{
  "encoder_arch": "convnext",
  "vocab_size": 25,
  "encoder_activation": "swiglu",
  "encoder_mlp_ratio": 3,
  "decoder_layers": 6,
  "decoder_activation": "swiglu",
  "decoder_mlp_ratio": 2.67,
  "decoder_cross_attention_every": 1,
  "momentum": 0.95,
  "nesterov": true,
  "orthogonalizer": "newton_schulz_5",
  "ema_decay": 0.995,
  "batch_size": 64
}
Rows from block 3 of the image encoder of a small image captioner, named by matrix and row number. Rows with one number belong to one neuron. Each number is 128 + 32 x the weight over its row's rms, rounded and kept within 0 to 255. All counts start at 0. Numbers have three digits each. After the name is the row's rms in percent of the matrix's.
After each neuron's rows are labels from the 100 images, of 14976, where the neuron reaches its largest size: "strongest on" is what is common among them; "peak on" is the class under the peak. Only what is clearly more common there than usual is listed. The data: simulated grey scan slices of phantoms with and without marks. In brackets: how many of the 100.
# gate: MLP gate (encoder.blocks.3.mlp.gate.weight, 144x48), inputs 0-47
# fc1: MLP up (encoder.blocks.3.mlp.fc1.weight, 144x48), inputs 0-47
# fc2: MLP down (encoder.blocks.3.mlp.fc2.weight, 48x144, transposed), outputs 0-47

gate.83 051:114121152089125113129117085149133110134118198175105126044171152152137184146158163139130148068146155181181143124154090089146095116093157144091110
fc1.83 047:120162097106181097147151143079119075130128131133075150093164123097199169141148181159122128112174172164166103136114157123131120081088083122088173
fc2.83 048:143106118145086200164132102064189094117106142099109116106117186119125094139162122088139136122184098115128095132113128090205120115068083120107144
strongest on: head (58); low contrast (52)
peak on: organ (53)

gate.62 111:098108099087138119164144077140106172149112148127168143076162078139105140090085116112092085194161134117130109129192170096125196141163135091147155
fc1.62 098:172128190128098132142140197143137150135148106158147118150127161125098165145153074142105120112124042139135171110117121115107120085109057136092048
fc2.62 085:113128143160100108116102044129118167109163121135072136183138102131123167128171124147090130099079138093151118143181174209110095112135095160082137
strongest on: dark spot (100); belly (77); side: right half (68)
peak on: soft tissue (67)

gate.31 084:132130108126116139079112141086095159111061157182166142094113101141130115180117059138108051095124169120122192144101072113144136111102096150104108
fc1.31 078:120124119106193136162119143195122047146150127050135117110157151096120116089163085123086159171124084144146087158144082120122091136122151174137158
fc2.31 076:137180127181124164184119117112195082136113132071083096146099108097138117138167102123095111108179128112122163174099128121110133121185051163141151
strongest on: chest (72)
peak on: organ (58)

gate.121 069:126118151112120083152110146078121173173145146105089145149151123113108113179129073149042164089103165129149081090138157143161143174095165159142181
fc1.121 075:124080091136097091127163170094124107148131137112154138131165108117085081190138071126038098146126156111154103080104138118137137185083141083113163
fc2.121 073:108099105232103109124133116160113107164141105162156167117129193135103111117081203164146169107132132161114094129143116130095096140107098182161154
strongest on: belly (97)
peak on: soft tissue (63); organ (36)

gate.97 120:158126053088116190088142185086143155092181131129133101118093136125105138118157109125092133159111157114105090164134125138161139089115183106135215
fc1.97 115:100164139111064121105133112111130156202102129052118088145134157103173153119147114096139166133145116143098151136174057116157148152106121054159161
fc2.97 114:136203068139113152090114125138174168173130112146110126085111171106136127189106104141104162106132085083088100205098074093139098134139122139139133
strongest on: belly (94)
peak on: soft tissue (44)

gate.11 040:115118130193126138181059107162106088171105171159094183125074111091126088126122162111127135069122079108171145145145121148115086114126085175137144
fc1.11 042:094112095098099124171140058129111104185118124106114093128114125074096133137152113127147135138069126100151159122141125118111192152064170053189121
fc2.11 028:154098139061104102196091188085157087101063109154122092117142155121132145095131175137121153163112132149085137134140115092075170086144099120171116
strongest on: limb (76)
peak on: organ (84)

gate.75 066:119140146137090146094149135108190166132139153097104103208175179101151108125113144128178160144107101051152129163140131128091119054146126098138172
fc1.75 067:124115130145144141136180100120135198122131161148142097128189074077174114162104099194115140094115109093127173172146116195097117104075100131150099
fc2.75 057:084138157099168139143121125116112120121126116153094124206135164078118150123130087154165132076097070126093087084078148212114134123122182109126089
strongest on: belly (52); low contrast (51)
peak on: soft tissue (46)

gate.47 142:116157147073080153143139099084195031085116138139098175141147114117103111143151147096179140107081166196153113155105129146106134154145130130138138
fc1.47 142:087206114134053167153151098089165112098174123099119146098114162150139066150076159139158134087147149135145168141133154128152083125125066127146107
fc2.47 145:115145146099179131116059164166181135114167154167150104083135108109067174118151089102096129136093123115112115106120131128095090186181110176098080
strongest on: side: left half (84); head (64); bright spot (56)
peak on: lung or cavity (54)

gate.14 101:123149173166132137103103118158073129183102164111079078146148145081158123151123102127090108029122140115119162175142103159167102103153168147088134
fc1.14 106:111147034064139045089165137143125122134100104157168141106115103159095112126120124170084117173144155084125144152158101083131136178139147101121150
fc2.14 108:124132094183131145139108107202116093181087110107114134078135129135111127112078152193161084116145160124149120093114081079110111086147157124070076
strongest on: dark spot (100); side: left half (93); low contrast (53); belly (51)
peak on: organ (70)

gate.71 065:127129131127105161126096142140099159117108105134105113129170067092085170096104108137163172071091083068124125066166147134174126143181129127123204
fc1.71 064:137121153186162138111132074166119176147063142161109133170091124030098139133135123164081130119118079078143106113128085148174098107155119125115140
fc2.71 071:142140086050153185132148099118117118124102122128118121146089091154192141077114122127108166160118112141120176124175074127127181071155188167136105
strongest on: head (76)
peak on: soft tissue (52)

gate.110 139:170127094109172131107113148151189151104109122155162134082138039100162111125109146118125131089194067126190166116138142142112093123135121156120065
fc1.110 137:126114121171148114147149145145181176088092136153163081060186076157160128123113113102122092097139056123174128133132131185117126161099098133090088
fc2.110 155:132144070115142110082128135112148127175100115182110161151110159174150108168103087150044152136107090159164151082141133102131162188138128138069091
strongest on: low contrast (54)
peak on: organ (41)

gate.133 084:132086120147161155093115140101089168148190105141095111168172117152155142096061068117115136130100129150177175086141163133109161070163096175120133
fc1.133 082:114148138137179088106108154146178159148131100141135137135215126133069138132059166174108133116122088084081163163095120176103078098153108102133133
fc2.133 099:083213119112154126174090093109160154138162097106122192093080120139115163115134121160100129137138096182160137123082172155158123119132170157109191
strongest on: chest (99)
peak on: lung or cavity (75)

gate.134 104:151196081062107120142139161073151129124147064110144159112175126145136101162154069048155125169136145121131144131156127117151157157118113087159089
fc1.134 083:149072181122133102155065150141070107163080124143146220108133155136128129120133150099108098133156117109119092135095107124106119092170175171082179
fc2.134 080:068053166104120132119130155102133066146155098092119117150135108166115161132124069175134148149150100144130185059152203140134129080116132111129129
strongest on: chest (60)
peak on: organ (68)

gate.51 079:110137035126143129154142154104127154158117084121191102075149097118110092134137114111070105144116115102116140114158169085162164179134173093142195
fc1.51 072:096147064153178137101119128133116090143140154137170122118131093097106088137116173090136131173163214092087121124148118127166125171148211085140144
fc2.51 067:095099118184129146133116175190109116167128178131165115074148148093181132198131134152159108115097136143144087141125051134122146109084154178091130
strongest on: dark spot (98); belly (89)
peak on: organ (58); soft tissue (37)

gate.29 162:045113108121132109124172125192102116167102162138108059133139171092139110152120051121063146157148148168171123143162093134143153136113093123125107
fc1.29 153:151187164139106160104121143143084173094143098116154088120109140095171094123108164135148152115119158156072163087087239146082119126142121106119128
fc2.29 163:109132158061109098102128121107172157078140126109150136140112082169063129126103149119117113108109080149122180101129126142162135107056172045118171
strongest on: side: right half (84); limb (68); bright spot (49); finding: several spots (46)
peak on: soft tissue (63)

gate.5 091:149076103139139210178162141088160082149166111108144122204084131126180125109117137104143089076123128144134141179125104122150077098079106141124144
fc1.5 109:160146112151097121114168097101187060103124117154076099191107139140172058133139117153166137106181112120121149113108122145096130161109151205087131
fc2.5 083:125105130075141116143147152095156103108091123150185125106156108127167123119142121159104106047114089143070124110125112109141030117207114145092141
strongest on: chest (76)
peak on: organ (69)

gate.54 100:107117103092098085171079159175128057089144070146139136154136117169147121127145130161056058140113155118133122129142099182148112116129107151185094
fc1.54 088:054137116109074038102108115136139112180120092164132164124161119195140133133090114131157110124167165087112139178160135171081085135150131132128133
fc2.54 101:124108167132173166132127139121072090148112152123087099103118107151141108152145102148150120152073124150216095157071088111125129133205143180177144
strongest on: low contrast (74); head (66)
peak on: organ (68)

gate.94 075:123077156077086216135145116171114166121153132092106117153136191130165086098132159129115119139123086129100149096159163115164152184126190125167148
fc1.94 075:155118154086106205146118148120105146116079082177155168078178138151135130125115177101148161082122090153192150139113145127159140170126101103104067
fc2.94 070:095142160134130102132113082115106103094148139180124105133092088067109167081084117107129119120185224177095117164091159149139120143166147163137151
strongest on: bright spot (75); side: right half (72)
peak on: organ (72)

gate.49 050:097143153071066174162119095127143075106100154066104103135041126155161185142091155165097144169169126125174140130111139107127115139152151123139148
fc1.49 046:120099053155152101112109135132104147123110120148138133167152147092119120167103124134106074114205191186132135101105110103084060072151134121082151
fc2.49 047:112109083115112166102169058139080145146084137112092051103112085146189135122154163111140143151102068113129174160124125142071128108108103088120101
strongest on: low contrast (96); limb (73)
peak on: soft tissue (40)

gate.77 108:143063121068086202132133116155161144138144130073081105117080148168134052073127125117098160139120096150140112113138141132144141196157148149105142
fc1.77 111:091119101119105182125152188104086108144108057142156196113111148152198167116107124155111148077057091110124159084121136142153133156117131148109109
fc2.77 093:130161096145127103152125087066149110116165143169143100132118105073086110093139133129124117094205117154055095175113152212095134156107107110129114
strongest on: several spots (60); head (52)
peak on: organ (42); lung or cavity (29)

gate.50 159:163121097156139132117107162091140108129122159095086089186090157086153166139148213127140118108087136177103117120183094136119139049088151102140153
fc1.50 151:125148142049118139104107148107118142082129076148181196099136116165135133181137114152094137133145123120143115111091126057143143190188123070103143
fc2.50 165:108114097172109171168118035184112118126139099143055147113133103117139103119164180156134099132128103083150167107145098147171146109128114174071108
strongest on: dark spot (100); side: left half (78); belly (74)
peak on: organ (53)

gate.3 128:057139112107093112102096074142164157105086128093186153130138156184189089133150117132134143097088182111146143105146140097160087186120165130167128
fc1.3 129:129172154124080201151156123103092058142176114172127080144123120110077133119141109133136136120170106169060089157109122147104178089165126086150135
fc2.3 129:170216123132141149095116099093088087101142126113134121156126076162091181092157123167086184190175135115076126130096151148103128162102134122126117
strongest on: several spots (66); low contrast (52)
peak on: organ (50)

gate.79 065:160096140109106144050130145093121156127151150134097059171123112134098077170167133167155142168115149151119173097071105147161143194101149103109090
fc1.79 075:146086107148137161065180135147135210137124114158077098052090126084129090179126122145129125181115129131108140153105096099148142100074096099137108
fc2.79 064:134100099096067149098134146136085179117102200130108098109084145135145133177070105193166119125088144097113175083153090123123111149112158090093114
strongest on: chest (50)
peak on: organ (36)

gate.76 039:151104091139174125144114152135160080089116182104168123146124145128165087076130142076077175168161132090123109146156180117188116179138179125092148
fc1.76 035:111139124109124060130144121109117134146142175118134080165155087115177061064089150086139168125140135139128104126148116133171161200182181088144135
fc2.76 027:115163128155124117177121176170119116140129147123129125203154117127129167148130144195200136116164152118122163134095102081130159137145188143036144
strongest on: side: left half (75); limb (59)
peak on: organ (77)

gate.126 074:188087156074154125109125176100152175153120149149157111132093096092118184119138103091077117140168068157170129167111129097127137138156084122102195
fc1.126 081:107121140131158060136138189157169117143124131156132142123109080111106086088131079181110112209181144120130113087136186106113147184150105092109102
fc2.126 077:184138168136123113077091171076139127158159131104105128181118109130104189138093082163143122089154102093069075153103147138093069140109140176125118
strongest on: bright spot (82); belly (80)
peak on: soft tissue (49)

gate.127 112:143133090122161175166108147122140197112145051067047160170133159111170137167103129105140139131156137092095097114150141137154123121129114149118197
fc1.127 107:144094097091137119106097122121146132199113098067083153188148131163170164152122098127132115134168134108067101090133085142098142102112121190168185
fc2.127 090:144136131081145119100134156175039185107172151150172139164091145122129122143077183163128186166153105139107162134105079173112098122100143107128146
strongest on: limb (66)
peak on: organ (59)

gate.81 140:079119159134055125096179153113110101155171136155136153161151114083119068093123050084117117084170115137105178186156125105135158153112110133118126
fc1.81 136:114118173147142126094159139130187159156091076142090124135112132126106168127123156067174110110151191085112115171086098164129165065080153163113094
fc2.81 134:099077112132157140118178129098114193105173080080104141133157125111162092159152044083161162102145083108147109123146093164118084133160163100128134
strongest on: bright spot (84); side: right half (68); head (56)
peak on: organ (56); lung or cavity (30)

gate.7 107:123088090147108159135106130141123160133122084134026085061161171105138197144130144099181112107158087186158128122136130153124118146101119159153144
fc1.7 085:132113159135095084098080112128089121138161162092155125137145164099112180136126122151065131149159216204080194147101119152138122130150105149132151
fc2.7 105:165107130121086064135099146140153147152159159115125154177176180129122116162119123142169068081117113097137122106100092183126199120150073135134187
strongest on: chest (79)
peak on: soft tissue (60); lung or cavity (35)

gate.73 151:118071120082079097155109156104142190093131151054145046131138129081186112098127099165129116139151151087168150141128106137153141151167157121142104
fc1.73 165:092180126135154133137161136118108060125173102171110189155106122175085122162137132124117110101043183158080120131126134119140127122099070164113174
fc2.73 126:123098066122135165145088037127152178113174134130040152116122094161118130136118133106098079134098195109141093141154101137137089140161122113148143
strongest on: dark spot (100); head (75)
peak on: organ (65)

gate.118 098:110135082133143098146113150112202107145099086068080087114130109085098180154155193146172171140196141141094115165098119121117102113150116140134089
fc1.118 103:120101131110124157163094123122141074102137115078127189188140146169173130117134142038055128161150109076108150100130127098130138173165114121088149
fc2.118 085:126110168144186137071145170172134162102190103086132103118124069083151174120131130137140119195134074090121133112096078117130145093071100125110112
strongest on: dark spot (100); belly (70); side: left half (70)
peak on: soft tissue (54)

gate.120 046:143160079124070139134073137048141132211144111118156073123146145154129100110084158117148164164183102107124139128127161091154125192130111116137107
fc1.120 057:148081141141086074103172148116148074150092092069094159122092113129137142102123057146144060102125124127171157122122173126067142110121111144184131
fc2.120 050:156119118134141128158107152079152136100189145158120082138111126105108146141162177158080133152193104121160100099165139165206087161125077071160125
strongest on: dark spot (98); side: left half (88); head (79)
peak on: organ (80)

gate.130 134:168147121076087162120058126084081084134065143152140158125119116190176137125114094149110156122112081137113146156136126128106097183141141131120209
fc1.130 145:088119119144157122154119127133155168121127119113086098154189104080079142145086224116143140116143148112111118122146117161108140042140069117153183
fc2.130 132:114096089084125148101124108154119123125126129127100116154124125137191107093125102172109160163056126083125116166099084054155130092092136109087211
strongest on: limb (81); side: left half (70); bright spot (39)
peak on: soft tissue (58)

gate.86 144:121095156144112172093203157132152174148113117112083122093157142083120133179097136103136117149081166133136150136134088173098107097040081164149129
fc1.86 163:153152125107120109079202133195145083175114131145134126148103077122179075118094112104091151113105128116084170172150129120147128189157132089073119
fc2.86 150:127061129136070135091122118078142153118118117131139157134100127141149121132181057120090129142140108099203207077139119137152085127160186135159139
strongest on: chest (69)
peak on: soft tissue (66)

gate.8 134:151145152094164093164110104203161107074194132106124194111149089083118140151110125147127101093138142113153083182128095090104114088134075100115142
fc1.8 150:105134151129145094111092193139150140138115101149129079109131143137130105085113119127117110212133054114115093097085149162128138203124191145168176
fc2.8 165:172058125095139107120143118087040148141097147110168109139151147132178123149130150157041119144153117147075107121139141138187095185139151114136124
strongest on: head (87)
peak on: organ (86)

gate.115 148:145131118094087204128151117114100074133130046136176082142142142099135161143133176138153143091171093088117148122173119070102106155084145133164097
fc1.115 158:142211099121142079113117125092140133118180145102131087137156161114059122161117048132097147135173132112158137064111107136126139143114081148191121
fc2.115 148:115165074151116140161114186175103139089140135127093148111125144100124097100181143065150095101130077118083132072091091130139162120123171087134057
strongest on: side: right half (86); limb (69); dark spot (48)
peak on: organ (49); soft tissue (44)

gate.122 119:201086156083171146125101125157116110101127199116142119061115102089106062105147143159125104145140185113109088170172138123129127116179105163134147
fc1.122 117:092135142128094096161155050111142128123113104117061081187134156171117174114117166138142144141072070172109131088132156150125133186119181134103126
fc2.122 132:126093078092128155123070147138069168174144112159137098092128151178149142147069151128089155101082072174115095119143097148174125113073094109113139
strongest on: belly (93); low contrast (90)
peak on: soft tissue (80)

gate.41 068:099123124043151102102143109034089130166127167113167164155119159155133174155161123143080124099133124102135146119131130126129112108059177182141112
fc1.41 062:148108147179072118118108148166181101131136121085134110117131123176121073131111139115099107202169104160114143104086105119083172161120085087096197
fc2.41 063:115126122127197077107077118090155152091123107187113158111101075147116154112091175093128093128169097125125188167114146079143142110083095082156105
strongest on: belly (58)
peak on: organ (80)

gate.89 070:158159123143145111130177145172127142145132131190141109129193112089093155049125176100092140151118126140112129075156130108112058109134152099051116
fc1.89 068:146106124134134189130137151139148104157099126112157188130136179105103068206120099107114123130063094157134132152109080117093132109105160125220118
fc2.89 064:121163172164142182173151166151096127113131097135125076096182115130177079129133111125061104172103132095175129128195132132128115135170158174177141
strongest on: chest (64)
peak on: lung or cavity (51)

gate.141 068:142063084191143118104075129135126125173113120176090138118125142135124181112113145157144135063092107053101096197138181131141107155127113136160115
fc1.141 071:137047096145149143095106115154125121166134134073139096137106167127083137152177091162122066128102178118040122133093156117139124175100152158158115
fc2.141 076:111099124121145122137182109117137092121154233076109155182143172107157104144127081114157179152173138162130156153130154148105103080101183139130152
strongest on: several spots (45)
peak on: lung or cavity (27)

gate.108 122:076165082174127144110092134128127134126147146071137153102119115144107142129099068206158112118128171068140156098171133124140167093166137104109049
fc1.108 120:046161102176100119127140124127151156155157108099156145117156114146120136116099074166177091083133141058105156114130174121175154107175150102108070
fc2.108 141:136085138126121137120201132134072142057127164105175092145135105125128148128089132081168090146061155146143127165129122112201154138141147186151164
strongest on: head (90)
peak on: organ (86)

gate.128 121:108141140126087148118139081139163161076151177156071154116116101105129127136125105149081092116219100183157126125159159099174119137110067171160121
fc1.128 117:094134169139108161137129122150122125100135154133077142128132139168124167147111218114150101087103188112139118071097120177159118126079151194137058
fc2.128 126:127118186118168134116151164159119129059139165152146078113134128084129093086100084165108163164127159200128131079134081116126109133151118167173187
strongest on: side: right half (91); bright spot (88)
peak on: lung or cavity (51)

gate.63 107:146118147132114140098111133171109184100130058113089143154145155129084100163129087181108067120096194141116151136139135162120102121148049081140174
fc1.63 107:155124179100127129135148168143119144144107090103117177124129157126083097208095025157085118142109157132129160176135132130145135100137051120113142
fc2.63 108:092150124126136108130164130125127149144155142086154150153146129142077061143115160127173184100165102177146153160073104086084147153131200118201134
strongest on: bright spot (77); belly (73)
peak on: soft tissue (60)

gate.22 039:162094158120187111125146150130101106151106205106150174118144081113240119124121145109135064131108130138113156135145110163151146153083099125102164
fc1.22 049:142121184135133102090104076099155187171125148153103088199083142110174144148113125062151093118086109103119139089093151150118127110093077088125097
fc2.22 038:175147152121078135098142141118067088143126136154101096103101126124107149115088126125109103174093153155088081172100133083138063111126209169177149
strongest on: belly (57)
peak on: organ (50)